Rows from block 3 of a small image classifier, named by matrix and row number. Rows with one number belong to one neuron. Each number is 200 + 30 x the weight over its row's rms, rounded and kept within 0 to 999. All counts start at 0.
After each neuron's rows are labels from the 100 images, of 14848, where the neuron reaches its highest value: "strongest on" is what is common among them. Only what is clearly more common there than usual is listed. The data: rendered scenes of coloured solids on a plain floor.
# fc1: MLP up (model.blocks.3.mlp.fc1.weight, 640x160), inputs 0-159
# fc2: MLP down (model.blocks.3.mlp.fc2.weight, 160x640, transposed), outputs 0-159

fc1.457,188,245,219,181,178,194,171,194,179,233,186,187,194,180,254,248,178,160,151,193,232,202,216,189,192,258,149,209,221,207,198,208,165,206,207,225,131,209,197,153,221,228,207,209,232,132,179,211,205,233,204,201,169,179,190,241,170,197,218,181,179,201,197,206,186,250,191,230,202,243,247,223,218,240,143,219,176,183,172,170,183,209,195,174,241,242,181,221,196,181,198,185,161,177,145,201,169,222,168,224,197,217,231,225,264,178,195,186,227,255,166,210,156,197,192,151,151,192,277,220,223,236,220,209,219,186,224,217,205,278,173,195,190,200,190,192,168,224,174,191,264,224,177,162,181,189,129,261,198,173,163,118,185,225,206,219,186,219,222,165
fc2.457,165,206,159,195,230,157,220,194,157,149,167,199,177,165,194,171,184,203,151,144,193,196,232,189,220,120,190,223,217,216,130,145,224,204,190,242,200,242,183,182,202,204,233,203,211,196,145,247,171,188,189,202,220,203,202,152,273,224,253,239,173,253,201,163,214,187,189,218,235,176,225,234,228,214,225,209,195,209,238,146,156,227,152,215,157,232,156,196,179,178,180,239,248,229,155,236,226,181,223,189,186,229,188,249,155,203,208,190,187,226,255,209,161,178,208,158,169,184,179,176,188,229,222,203,207,184,219,186,182,174,171,212,214,262,235,226,199,136,223,199,207,214,241,166,210,212,188,230,223,184,229,260,218,225,223,200,248,213,203,220
strongest on: white object; its colour: white

fc1.372,197,180,166,205,220,179,201,208,209,221,231,216,185,227,189,203,229,181,222,166,247,163,195,241,191,147,179,220,252,185,226,233,182,230,235,216,223,215,157,250,215,126,192,216,170,162,213,207,219,198,215,195,248,187,156,205,255,159,234,194,233,174,222,206,186,179,207,171,248,264,160,244,174,175,223,190,232,192,185,137,248,250,209,185,182,172,175,180,136,193,239,198,181,226,202,154,249,187,204,206,177,210,145,208,235,192,176,242,226,204,156,240,160,207,262,191,208,185,206,183,185,203,156,138,202,159,218,225,173,180,224,175,174,190,132,146,224,210,221,227,165,122,190,212,175,229,195,168,237,206,212,215,192,181,207,225,174,199,245,223
fc2.372,151,157,215,180,181,103,213,163,221,170,223,193,155,185,155,227,212,180,218,208,213,162,237,196,205,179,208,223,207,202,200,184,173,147,201,231,226,202,148,183,183,206,196,214,214,202,212,219,158,181,234,233,233,188,278,175,238,198,214,218,235,239,192,246,181,263,245,176,213,162,215,153,218,183,197,209,231,192,158,216,186,190,181,231,208,201,197,176,253,206,212,147,181,204,199,195,156,249,198,219,174,202,215,168,207,231,200,168,152,169,298,194,213,227,115,185,203,203,200,213,149,204,232,241,201,239,176,211,237,200,169,156,211,196,221,211,186,205,202,171,227,241,181,253,192,175,186,203,225,200,188,142,189,271,219,202,245,230,174,209
strongest on: white object; its colour: white

fc1.246,216,200,203,207,204,197,190,266,154,226,177,130,177,165,175,163,214,237,166,146,236,186,210,239,209,159,185,187,154,219,161,237,232,191,178,235,185,232,169,218,230,138,220,188,244,220,214,210,210,212,157,178,159,170,174,228,176,158,161,255,196,191,235,203,174,226,238,208,196,219,182,181,181,193,227,182,235,200,229,181,173,245,204,157,185,210,192,222,211,202,190,181,203,233,201,174,150,229,172,201,251,173,215,259,179,199,232,186,212,183,164,211,243,199,214,214,268,186,237,186,200,242,181,202,232,193,181,190,186,191,159,157,138,230,188,255,224,191,231,205,279,219,260,175,227,242,219,224,190,195,213,126,199,155,179,155,219,184,158,181
fc2.246,198,168,162,161,235,235,242,178,214,175,255,250,196,211,202,261,165,213,180,203,184,186,157,175,183,162,205,201,219,216,192,198,203,193,200,203,238,179,203,201,226,244,169,222,198,170,184,186,173,221,236,253,157,213,227,132,150,236,175,241,172,178,213,213,251,153,181,225,191,184,214,196,197,207,153,204,233,178,198,234,224,170,221,198,193,189,233,174,214,200,184,241,255,146,208,216,193,204,189,180,236,203,100,190,164,152,201,254,186,189,196,188,224,181,204,192,204,165,178,176,262,135,183,183,181,204,207,200,212,229,239,251,220,169,223,167,189,235,215,228,124,220,147,173,220,205,184,165,204,207,204,272,216,206,170,210,142,257,216,197
strongest on: green object; its colour: green

fc1.214,209,212,183,151,225,177,194,231,260,199,192,194,192,208,171,232,199,219,184,197,157,191,172,188,189,152,220,243,228,226,177,174,196,160,217,241,210,220,160,203,240,207,187,222,205,179,240,228,217,214,239,200,254,188,176,187,217,157,203,188,183,222,171,166,224,225,216,191,227,208,207,236,211,127,206,253,232,227,199,218,190,227,261,221,143,213,181,180,216,206,254,206,194,265,186,178,212,212,238,230,235,205,229,169,194,210,192,174,117,249,187,153,160,192,208,215,218,201,253,180,209,138,263,265,171,187,233,180,192,149,225,185,201,251,229,129,176,225,176,158,156,209,205,220,231,192,211,250,191,143,189,162,221,170,164,215,162,197,213,207
fc2.214,163,210,212,175,230,157,189,189,198,211,194,199,211,184,210,248,221,207,246,198,173,253,214,171,189,217,201,183,199,191,244,188,160,155,165,236,202,191,193,246,198,203,227,210,207,216,189,230,225,202,230,155,130,256,202,216,185,219,198,158,221,143,191,174,220,205,195,258,156,233,200,233,181,184,215,174,216,210,191,240,214,171,215,211,215,232,182,187,224,215,166,193,166,93,230,213,216,163,194,151,164,207,188,213,188,217,177,162,286,248,215,217,216,195,219,121,202,259,211,141,201,229,187,144,236,163,232,196,230,171,227,209,152,169,205,138,234,181,177,181,240,231,210,240,240,189,153,197,172,176,232,199,217,227,220,190,197,158,196,209
strongest on: teal object; its colour: teal; count: five

fc1.298,229,169,199,286,200,230,148,197,169,180,228,215,168,118,166,215,162,185,196,215,199,164,210,238,227,190,217,179,208,174,216,220,246,224,144,165,189,205,151,171,156,189,212,198,235,192,188,224,188,211,211,198,215,128,168,197,275,190,187,252,180,165,143,234,237,207,210,189,194,240,180,156,215,218,214,169,184,212,217,200,219,221,208,239,228,180,174,261,192,163,193,216,189,225,198,190,237,210,193,242,195,237,194,210,186,231,175,143,196,143,231,239,227,231,216,152,208,214,155,200,185,227,197,187,167,209,186,256,186,124,229,221,172,176,175,221,169,182,169,202,213,173,225,237,204,192,237,232,187,211,145,215,183,254,235,180,252,209,188,172
fc2.298,220,220,194,131,213,224,228,186,215,203,190,195,216,260,217,204,163,216,196,188,166,133,204,218,164,161,179,229,227,225,240,171,165,200,207,208,205,206,190,232,224,201,212,210,192,208,225,232,159,182,159,184,147,240,220,211,181,186,171,230,244,227,219,185,194,200,197,246,175,151,234,155,254,237,160,226,218,194,190,232,197,209,202,156,207,216,223,199,200,183,147,243,191,178,196,226,232,243,158,211,209,170,201,164,173,201,102,209,216,206,202,130,197,198,224,121,210,229,225,198,209,151,176,179,189,160,156,214,178,264,218,248,232,233,177,174,197,244,192,258,183,204,198,151,210,243,230,215,186,221,161,197,218,179,184,259,171,208,146,233
strongest on: blue object; its colour: blue

fc1.47,204,189,239,207,198,221,185,194,230,200,175,181,207,184,157,224,231,205,221,213,201,245,221,218,207,208,246,183,223,200,190,165,179,210,222,172,182,232,207,204,161,183,136,237,242,171,197,221,173,171,196,227,278,223,173,172,193,181,201,234,184,239,224,240,244,192,198,172,171,246,228,216,201,192,167,245,163,205,313,225,234,194,152,186,171,207,190,227,216,203,156,194,230,167,246,200,158,174,232,224,140,226,228,227,216,209,156,219,196,184,202,214,171,156,174,237,193,198,178,158,118,159,191,217,197,175,157,212,178,232,239,222,191,159,193,171,180,175,252,207,235,251,125,215,214,226,210,153,199,211,256,191,152,200,174,231,181,214,213,202
fc2.47,148,203,152,196,211,211,218,181,212,205,209,259,153,223,249,206,249,190,181,251,190,136,179,154,158,158,132,190,199,165,230,164,208,164,187,210,239,165,213,192,197,206,241,152,164,225,256,214,187,181,177,253,198,169,185,233,190,232,241,200,175,146,207,184,205,218,222,225,231,189,154,205,228,212,245,226,224,157,165,243,170,233,225,169,212,218,184,212,204,186,226,178,208,189,175,174,231,198,179,231,194,242,218,160,151,213,178,258,214,226,214,201,207,169,182,212,163,200,183,196,203,203,237,180,172,207,237,213,206,182,166,212,225,247,182,216,185,178,219,284,198,126,262,177,200,161,159,214,151,156,144,183,234,174,200,176,200,193,195,194
strongest on: yellow object

fc1.58,218,197,208,176,182,236,228,273,235,158,193,193,235,241,228,209,212,208,150,162,218,234,204,194,186,192,260,195,218,224,214,231,155,215,227,127,168,221,195,188,184,211,179,201,232,182,210,179,192,239,205,233,212,159,196,152,231,146,173,212,249,198,230,181,222,226,248,194,216,181,183,244,199,254,214,180,203,171,189,232,247,184,181,230,239,182,183,206,190,214,214,176,171,158,215,229,201,223,261,203,268,206,247,233,221,214,192,199,220,162,198,220,207,203,168,206,205,213,134,244,214,153,195,232,195,197,183,186,175,166,201,251,160,205,122,218,142,151,215,217,227,266,154,171,205,235,195,176,172,205,187,239,232,197,200,225,255,204,148,172
fc2.58,206,218,147,195,241,185,261,186,176,215,170,225,202,221,161,201,237,221,193,234,180,187,218,207,205,153,219,207,168,200,237,169,192,199,179,216,270,173,218,228,212,204,161,197,185,230,178,173,217,214,152,248,185,203,152,194,152,214,233,168,89,195,211,216,233,259,231,255,209,192,219,165,255,243,198,271,237,177,220,205,163,209,190,159,192,212,232,269,211,195,185,207,199,200,172,186,207,197,164,218,199,184,172,186,160,189,160,184,218,230,213,161,221,178,202,194,215,230,236,164,197,193,197,162,193,163,209,225,251,204,182,276,231,242,183,181,172,185,219,240,164,144,241,150,214,204,247,220,202,186,178,182,176,202,197,144,195,234,210,227
strongest on: blue object; its colour: blue

fc1.168,219,182,199,213,207,204,238,150,212,191,218,220,217,181,210,162,260,199,177,205,203,177,197,200,181,161,187,225,168,204,248,211,216,221,152,202,195,219,192,183,209,198,223,176,212,193,234,199,159,174,190,232,217,235,201,239,229,188,208,188,197,186,175,175,202,192,238,188,172,198,162,134,202,206,250,204,220,230,153,233,191,195,179,178,202,116,206,196,169,211,178,183,188,200,178,234,160,198,215,197,203,204,219,234,197,177,240,212,281,194,278,227,280,178,216,118,180,220,170,223,233,169,210,178,293,224,178,229,225,193,75,193,177,156,138,244,219,188,204,205,225,210,220,189,214,232,162,194,198,202,211,205,252,168,184,200,183,185,203,190
fc2.168,207,168,195,209,184,212,146,191,175,188,220,200,232,171,180,182,191,207,204,222,200,224,225,200,177,219,184,195,178,213,215,286,195,176,175,246,179,181,210,182,202,197,130,219,147,198,142,189,203,251,173,184,183,158,239,188,193,157,211,223,217,233,199,228,203,213,215,253,267,214,178,154,245,186,192,241,130,220,281,228,179,202,242,229,182,212,211,243,247,207,168,209,176,214,146,178,221,166,246,191,234,188,178,147,240,217,218,144,163,227,165,172,192,208,167,202,222,246,204,200,218,194,199,173,195,152,212,202,188,213,284,204,194,184,224,158,215,236,134,225,186,237,217,195,232,236,203,185,213,164,201,175,161,177,217,185,169,220,154,241
strongest on: teal object; its colour: teal

fc1.127,256,181,199,208,207,212,217,162,218,191,201,183,184,170,226,275,205,208,230,161,213,217,200,187,207,221,182,236,209,195,266,197,178,224,218,163,129,161,216,226,205,200,213,188,221,134,209,236,160,238,229,237,185,201,254,216,204,183,226,147,240,150,197,280,198,203,206,187,247,186,190,199,217,223,184,185,185,182,231,273,103,200,245,225,178,151,157,177,227,190,250,207,166,213,180,183,236,211,197,183,240,189,213,240,167,204,175,196,193,218,227,196,190,239,129,235,149,195,190,182,221,198,188,167,199,237,185,148,203,211,183,176,174,215,214,191,178,206,181,188,158,150,217,237,176,226,233,178,202,140,195,218,216,195,265,168,202,178,182,214
fc2.127,192,204,204,171,208,183,206,216,181,221,191,282,203,199,203,207,188,154,132,176,181,180,240,212,207,193,157,146,237,198,227,188,207,202,173,222,177,232,224,181,219,191,217,215,217,124,213,146,181,191,213,262,254,220,189,238,192,197,191,219,137,202,226,206,152,231,216,214,225,203,213,169,255,246,245,246,241,190,206,199,189,198,172,188,221,204,248,203,185,237,178,257,194,193,170,201,198,200,192,174,167,208,176,192,199,211,113,213,228,196,168,226,121,188,222,234,211,233,219,224,185,187,182,210,188,240,242,229,141,218,149,249,227,195,181,164,190,180,184,208,189,154,162,185,248,168,158,219,204,235,179,123,251,194,174,165,206,210,223,212
strongest on: white object; its colour: white; its colour: grey

fc1.619,242,200,189,207,198,201,170,208,174,181,178,194,205,156,221,234,210,160,216,181,139,201,202,201,226,215,226,178,173,250,195,77,178,226,241,215,184,263,276,200,267,240,217,159,162,193,236,182,193,243,212,203,245,183,184,237,201,220,202,213,205,189,183,223,207,197,168,177,247,123,177,171,197,203,149,177,205,211,170,199,234,197,210,206,225,215,234,212,229,209,213,176,175,199,194,160,233,204,190,184,180,176,127,164,261,184,213,219,195,205,249,144,198,152,211,232,217,200,206,261,220,180,214,188,189,172,204,149,235,201,221,243,186,188,234,211,238,179,184,211,217,157,188,184,223,225,166,164,204,148,224,147,178,170,196,189,199,171,179,243
fc2.619,217,186,217,157,214,149,240,173,144,215,219,176,209,193,159,156,210,204,227,201,186,208,173,198,166,287,240,230,255,183,242,208,231,193,83,146,235,212,159,200,193,186,225,234,238,203,216,227,208,162,213,177,209,198,231,215,170,165,218,203,170,171,214,165,181,217,229,248,172,183,195,244,237,245,209,250,229,250,237,244,194,252,158,173,233,157,233,167,189,179,193,187,217,201,208,224,181,200,158,214,242,229,176,246,175,213,194,206,195,208,214,210,191,208,200,198,166,167,201,212,176,236,148,203,188,171,215,231,150,158,176,182,223,190,149,183,165,198,236,167,183,180,235,205,215,192,227,207,236,245,212,220,149,182,226,154,217,178,200,215
strongest on: yellow object; its colour: yellow

fc1.565,236,206,197,241,174,222,175,264,188,173,222,187,150,209,220,181,173,244,197,254,233,185,198,205,170,189,228,195,190,194,167,212,174,228,219,172,213,195,203,158,213,233,209,199,152,199,221,219,220,216,201,240,189,191,187,209,185,118,178,242,233,133,194,234,146,180,184,217,204,226,152,173,184,238,219,262,227,148,225,183,213,190,271,228,217,144,220,186,193,149,240,220,157,250,168,242,177,212,187,214,201,186,183,234,158,217,225,220,192,212,202,211,204,208,237,212,180,193,206,252,188,239,141,152,185,180,230,170,166,181,259,179,174,203,180,117,240,182,163,203,285,173,224,196,197,217,189,220,185,178,180,172,230,211,198,193,228,183,213,158
fc2.565,185,196,200,202,266,157,192,165,195,178,158,174,159,209,163,220,183,225,184,147,196,218,162,226,192,207,214,181,218,212,205,199,143,156,191,225,209,242,202,196,179,204,194,206,233,210,220,189,235,192,196,223,174,214,211,239,189,231,213,252,153,203,276,192,242,220,228,132,201,171,203,194,200,198,185,206,219,201,194,189,181,224,151,152,223,175,220,279,179,262,170,157,215,166,211,162,258,194,164,221,188,171,217,159,235,198,165,180,157,221,194,186,182,191,191,163,184,182,168,144,160,174,206,224,223,234,204,256,177,226,155,282,226,233,186,195,179,229,226,250,166,229,200,199,244,186,164,263,192,199,182,235,174,192,147,222,202,240,185,245
strongest on: teal object; green object; its colour: teal

fc1.152,203,215,231,229,219,155,154,178,287,216,234,117,170,224,151,199,157,154,191,158,256,203,240,236,226,191,206,187,266,186,196,188,220,183,177,159,217,222,201,159,127,201,164,215,213,243,218,233,154,178,187,231,239,269,234,231,230,174,227,227,196,224,178,213,248,247,160,217,212,202,214,206,205,185,205,131,194,197,179,202,212,215,167,168,221,208,183,215,230,192,201,215,261,155,191,218,205,175,165,213,212,132,196,209,168,182,189,176,218,221,188,196,200,206,184,204,171,217,197,215,171,173,194,212,200,189,229,183,222,181,163,248,149,205,181,244,215,177,193,161,218,189,192,225,235,237,183,142,198,168,157,199,195,163,184,203,227,238,255,238
fc2.152,167,143,192,200,177,180,185,192,119,180,198,187,198,200,231,165,183,212,221,234,171,262,209,191,193,205,248,243,224,208,238,223,181,219,287,212,178,143,210,233,202,162,215,174,189,206,223,186,218,176,192,146,173,210,192,186,174,166,165,166,213,225,193,211,189,131,178,185,168,280,146,178,220,235,229,193,234,221,175,174,185,217,219,217,244,205,196,206,167,191,203,179,183,216,218,229,171,164,189,228,217,252,190,135,197,161,183,192,233,188,217,197,194,217,209,209,192,225,234,265,222,269,236,236,213,172,184,155,162,213,210,156,187,200,198,261,184,204,202,252,166,194,219,199,127,205,237,229,252,227,215,219,234,156,203,174,190,201,169,181
strongest on: teal object; its colour: teal

fc1.369,184,196,178,250,174,208,225,164,208,280,189,162,164,174,214,158,228,162,206,186,156,169,195,208,246,218,237,210,185,192,185,211,189,190,207,201,217,204,239,193,243,194,206,186,167,219,204,165,241,223,155,208,194,170,173,189,139,127,163,234,174,187,266,219,209,178,178,218,193,247,224,179,166,169,193,217,215,188,222,191,200,228,206,167,264,200,219,194,195,155,198,201,227,230,146,151,197,229,102,219,156,211,208,209,199,176,188,157,217,231,170,197,182,192,211,198,242,269,239,223,190,154,204,162,227,209,215,201,202,189,239,197,230,139,251,251,209,207,168,221,213,179,205,154,179,208,163,223,210,223,257,190,191,136,256,205,176,220,222,194
fc2.369,209,223,228,158,198,219,225,251,204,137,216,225,208,267,203,250,246,181,238,205,206,216,239,224,206,152,158,209,231,233,175,194,234,209,243,159,170,238,168,201,203,174,194,184,212,202,225,195,124,279,197,192,163,184,215,154,220,196,185,189,205,201,193,186,180,184,241,158,172,203,228,156,175,238,208,180,218,252,195,182,230,211,200,191,188,268,198,178,202,176,166,223,200,212,227,234,194,180,249,174,155,138,227,223,177,184,197,226,191,159,239,158,226,159,227,163,157,191,103,176,164,198,218,205,191,215,186,189,185,255,224,230,241,219,205,225,226,215,247,174,189,175,191,252,232,184,219,209,166,197,207,156,222,182,183,155,181,183,165,221
strongest on: blue object; its colour: blue; count: five

fc1.33,200,196,185,213,195,188,232,239,190,225,85,226,180,195,195,165,207,152,208,245,165,249,212,258,228,227,221,134,201,218,195,185,185,240,185,192,215,204,245,184,252,191,197,208,162,163,178,222,174,252,160,211,225,205,183,195,187,175,195,192,192,223,162,238,210,222,187,125,198,203,211,200,155,210,197,154,212,222,187,166,167,206,175,210,243,224,190,205,177,176,176,205,158,160,183,174,227,202,222,165,213,191,152,79,214,170,179,213,221,237,174,176,168,232,180,213,241,168,237,173,201,226,189,218,217,163,264,195,181,189,234,223,211,180,227,220,199,189,234,179,173,209,212,222,170,204,204,270,159,177,184,200,233,181,195,221,241,222,198,141
fc2.33,208,233,242,176,220,137,184,227,209,107,237,170,171,178,202,191,157,205,213,164,228,203,181,256,166,242,237,163,219,226,143,199,195,180,160,165,263,241,222,227,231,183,221,210,212,204,190,215,261,154,235,166,248,177,187,229,189,245,183,192,157,184,198,215,215,196,244,223,208,188,194,151,180,156,237,182,243,169,159,191,194,201,196,184,204,215,223,173,232,194,194,183,168,193,185,174,199,243,236,198,261,254,173,221,198,178,209,236,251,182,186,232,182,249,249,173,163,225,238,240,141,171,161,184,214,187,173,180,210,194,223,167,207,201,154,220,225,208,275,214,171,195,232,208,175,203,209,169,237,198,205,212,164,176,162,166,212,175,216,189
strongest on: green object; its colour: green

fc1.121,192,178,140,229,242,177,210,146,246,209,188,195,181,209,227,169,220,203,196,212,171,188,203,165,212,264,210,178,210,227,202,222,224,213,256,223,226,192,187,201,188,229,197,189,204,181,224,212,169,211,199,119,221,219,174,234,210,223,225,211,209,181,206,202,241,219,206,215,237,197,251,222,232,167,206,150,183,166,186,244,154,199,207,149,224,211,251,173,232,226,221,148,189,208,258,214,243,167,188,160,201,218,165,198,234,213,214,143,192,197,200,141,152,247,131,171,201,201,192,113,205,192,221,204,222,213,206,286,229,223,230,224,214,197,183,189,241,189,260,160,201,204,213,226,220,210,154,188,205,183,225,191,135,167,199,147,166,180,149,204
fc2.121,166,168,194,214,161,195,154,205,205,225,180,155,185,194,232,177,230,202,214,187,180,192,206,219,187,187,209,205,216,209,190,166,168,210,185,207,114,161,210,178,238,182,235,119,157,200,238,222,252,168,191,228,209,205,230,207,188,221,192,187,197,210,171,141,196,205,225,243,268,184,207,176,220,193,226,184,153,183,198,211,197,203,167,180,190,229,171,228,214,147,169,214,241,204,194,148,221,252,230,157,206,222,230,165,151,171,216,161,171,201,184,228,191,251,238,234,224,215,212,242,211,235,239,213,207,238,212,161,174,194,238,221,215,173,185,143,227,150,191,187,212,188,129,137,253,216,238,223,190,223,229,157,212,205,228,168,225,230,272,248
strongest on: light from behind the scene

fc1.551,184,181,242,212,271,209,226,182,216,214,151,226,182,225,192,204,202,184,180,153,222,218,244,180,173,211,204,282,205,200,207,206,214,228,268,191,205,169,201,230,207,224,227,205,198,210,185,243,228,176,232,203,238,250,159,211,185,130,184,159,159,213,213,147,171,220,186,217,231,214,194,254,223,150,167,232,132,234,228,258,230,177,190,235,202,227,176,140,176,240,207,185,196,158,226,207,138,206,202,144,235,227,223,275,245,212,173,193,177,166,219,194,255,221,154,196,173,233,215,171,185,191,217,214,233,185,224,187,214,201,245,180,182,221,172,189,236,184,178,196,182,155,185,195,209,171,207,220,170,208,186,154,211,233,161,201,158,245,166,209
fc2.551,217,245,193,177,203,156,263,202,244,149,258,235,220,160,209,182,253,191,225,232,223,183,207,174,203,246,218,195,245,177,246,190,186,173,171,251,226,197,227,187,186,196,156,166,158,167,236,153,192,204,239,216,213,143,192,260,231,241,199,196,230,185,165,249,237,200,205,243,176,235,140,205,208,231,243,166,206,178,187,155,201,219,196,180,201,192,196,236,222,191,205,244,218,214,195,152,193,205,176,180,248,243,244,146,188,166,227,207,210,207,194,209,165,177,156,190,199,150,211,201,240,227,180,109,191,176,220,183,226,196,178,172,186,160,204,183,193,166,213,244,209,211,201,193,193,257,229,152,166,205,163,214,185,211,150,148,203,204,242,203
strongest on: light from behind the scene

fc1.90,160,231,188,171,244,158,246,210,219,172,169,229,241,188,172,230,158,170,168,197,245,213,234,154,236,184,216,213,177,192,177,203,260,163,219,197,219,201,157,154,124,226,195,218,174,192,202,200,202,255,155,214,161,186,179,169,219,223,218,173,175,169,158,162,189,204,190,196,215,210,194,177,231,155,207,185,224,204,258,228,231,143,245,247,186,185,231,160,205,184,186,179,231,241,173,180,221,247,126,221,184,219,240,214,211,187,184,181,166,227,168,205,221,169,195,196,194,190,190,266,222,159,203,222,185,231,291,178,210,163,179,213,211,195,194,201,206,240,172,178,240,200,220,257,201,141,221,224,145,186,167,217,226,231,151,189,174,192,214,214
fc2.90,197,176,164,237,237,161,192,166,256,179,208,163,193,221,187,238,187,164,213,233,212,188,159,225,252,200,222,181,246,182,150,196,152,195,225,176,191,226,276,229,197,167,240,214,196,199,235,195,206,160,246,128,168,186,179,207,181,160,200,167,222,224,242,186,178,217,199,200,231,201,196,208,220,173,169,210,200,214,154,194,207,238,213,167,170,244,258,255,220,234,221,201,193,175,172,191,170,157,200,190,221,195,208,160,212,208,211,204,251,175,214,160,220,238,199,160,220,208,207,139,188,316,165,194,182,224,222,212,149,226,251,225,221,187,193,165,181,195,240,156,230,186,173,195,201,246,193,152,240,221,173,171,200,179,175,171,161,221,236,179
strongest on: teal object; blue object; its colour: teal; its colour: blue

fc1.172,233,213,208,217,173,185,216,190,228,208,178,214,136,189,250,210,204,236,212,208,218,201,157,213,207,200,218,219,209,184,176,181,233,173,174,174,246,201,218,219,200,207,229,240,206,193,202,140,200,179,218,210,188,183,181,192,212,138,166,193,205,175,142,228,182,178,172,221,189,219,229,127,195,207,197,235,189,182,196,190,205,153,209,180,205,189,223,190,249,213,228,149,184,185,222,169,221,226,9,231,199,210,199,202,214,155,224,175,205,234,215,234,174,177,207,187,206,225,233,203,190,228,176,189,185,164,185,272,187,177,240,194,202,239,256,181,240,212,245,213,202,246,186,199,184,200,268,231,203,184,188,142,214,183,226,201,220,203,211,193
fc2.172,206,246,193,180,197,150,218,171,160,157,192,174,206,189,168,215,202,205,198,221,216,191,227,204,212,175,214,177,201,244,261,217,168,216,214,257,242,183,196,196,162,206,176,186,205,210,189,234,221,202,143,236,206,155,231,210,206,206,206,194,166,232,146,190,188,266,292,150,202,184,173,193,230,217,204,226,243,190,188,178,193,254,194,186,212,199,238,193,175,212,190,213,201,159,162,150,187,191,307,218,147,178,193,228,173,182,143,185,236,191,199,203,219,203,209,198,220,206,180,205,181,132,215,205,217,184,220,221,230,226,169,262,212,194,144,154,121,184,231,223,139,165,196,179,210,194,207,227,186,220,194,210,189,152,202,122,210,206,224,225
strongest on: blue object; its colour: blue

fc1.270,192,185,220,198,213,157,186,192,193,199,225,203,187,175,208,162,168,213,173,150,194,158,260,208,149,177,269,225,187,172,194,246,180,175,244,217,192,190,187,208,173,202,149,213,214,157,236,200,218,207,187,252,213,185,163,178,183,303,211,172,186,255,245,216,196,210,195,196,186,200,120,186,214,183,205,176,193,187,202,176,218,212,235,158,193,193,249,219,241,198,179,167,201,197,189,264,184,252,147,221,193,210,205,198,206,188,194,210,271,160,192,205,212,235,140,212,159,166,185,169,234,213,228,199,135,186,181,156,177,202,277,201,194,174,204,216,260,202,143,222,185,199,179,242,217,210,184,246,175,213,225,207,137,221,197,149,208,178,202,212
fc2.270,214,219,186,170,266,205,218,217,173,202,148,176,210,211,215,184,232,157,145,204,170,233,196,246,218,242,168,178,168,194,164,242,257,239,176,211,258,224,183,201,190,260,222,206,163,252,213,194,255,209,192,205,177,155,160,184,223,235,239,197,207,231,166,235,236,172,144,199,234,185,215,162,188,221,177,147,199,254,180,216,234,181,158,174,188,255,180,199,136,190,199,175,190,230,206,203,243,111,196,149,199,215,198,197,203,210,205,207,199,215,193,214,214,231,242,200,215,186,182,203,176,162,251,146,221,236,154,228,228,154,227,251,210,175,188,213,176,137,215,216,204,186,227,166,187,219,199,240,154,186,211,187,184,226,184,218,180,156,216,167
strongest on: teal object; its colour: teal

fc1.79,192,187,196,175,168,228,142,198,187,166,220,189,175,169,188,214,265,173,214,201,196,188,186,256,186,183,233,186,204,210,158,233,213,225,187,231,182,199,218,242,200,188,215,195,163,194,200,190,198,151,177,205,177,202,202,272,215,178,160,197,223,211,200,275,166,184,138,164,188,141,179,245,200,234,180,211,179,156,192,170,197,193,211,208,211,180,199,286,168,230,184,131,243,153,162,228,242,188,194,235,201,177,220,244,200,181,183,261,157,195,206,199,210,170,202,165,154,173,174,182,235,219,231,142,178,216,235,237,180,191,266,213,224,195,219,127,240,174,242,203,214,181,171,180,188,200,184,240,180,204,136,205,243,185,234,184,176,153,199,182
fc2.79,222,226,214,220,207,184,243,198,208,225,213,145,211,247,211,224,148,146,215,234,242,156,198,169,188,239,194,199,218,185,231,144,213,187,201,185,214,228,228,222,190,222,181,224,268,183,206,194,192,211,232,194,214,176,169,181,224,169,214,224,195,214,229,157,207,148,241,178,128,177,211,174,159,166,226,198,238,248,210,193,180,182,227,215,225,185,241,242,213,189,171,207,178,162,157,153,191,247,257,229,206,178,189,150,170,257,187,155,180,185,183,233,176,165,147,194,191,244,194,188,167,157,206,222,232,218,173,197,208,191,82,175,219,245,239,273,165,186,192,239,190,201,227,213,167,165,197,197,211,241,205,196,182,185,179,226,224,207,179,213
strongest on: teal object; its colour: teal

fc1.325,196,233,233,234,224,195,234,213,208,178,212,204,228,231,232,164,211,209,208,200,197,194,201,199,184,206,189,234,274,168,209,219,187,207,192,129,191,196,236,200,114,217,230,183,205,147,219,186,194,210,162,231,213,193,244,155,174,184,274,207,178,182,185,177,195,197,187,224,217,242,282,148,214,167,194,233,211,189,239,180,198,238,156,73,195,197,222,192,169,205,215,153,213,180,208,169,204,214,222,172,230,176,170,208,193,235,204,146,196,182,161,210,171,217,198,252,192,195,223,214,215,214,177,239,153,176,140,173,205,269,195,218,217,237,179,218,144,188,202,198,259,227,219,205,155,196,182,204,270,222,202,183,209,192,177,172,201,189,209,200
fc2.325,197,209,197,163,170,238,172,167,158,241,190,157,197,188,244,213,222,223,142,205,107,197,250,146,197,220,169,158,232,174,178,194,205,194,164,213,171,191,218,216,183,210,256,183,184,176,195,204,222,226,214,235,222,213,183,233,211,244,169,237,237,191,232,173,231,221,144,206,231,174,125,214,290,211,179,187,215,223,205,208,185,198,205,174,180,165,234,208,164,163,208,219,189,167,210,215,191,174,189,160,235,234,191,249,176,229,183,202,121,213,183,228,211,213,208,231,215,243,232,209,188,182,151,187,108,209,212,239,218,219,223,162,183,210,208,198,182,198,186,219,254,235,217,174,212,163,218,203,175,233,246,198,173,188,254,227,169,232,172,176
strongest on: light from behind the scene; disc; largest object: disc; its colour: pink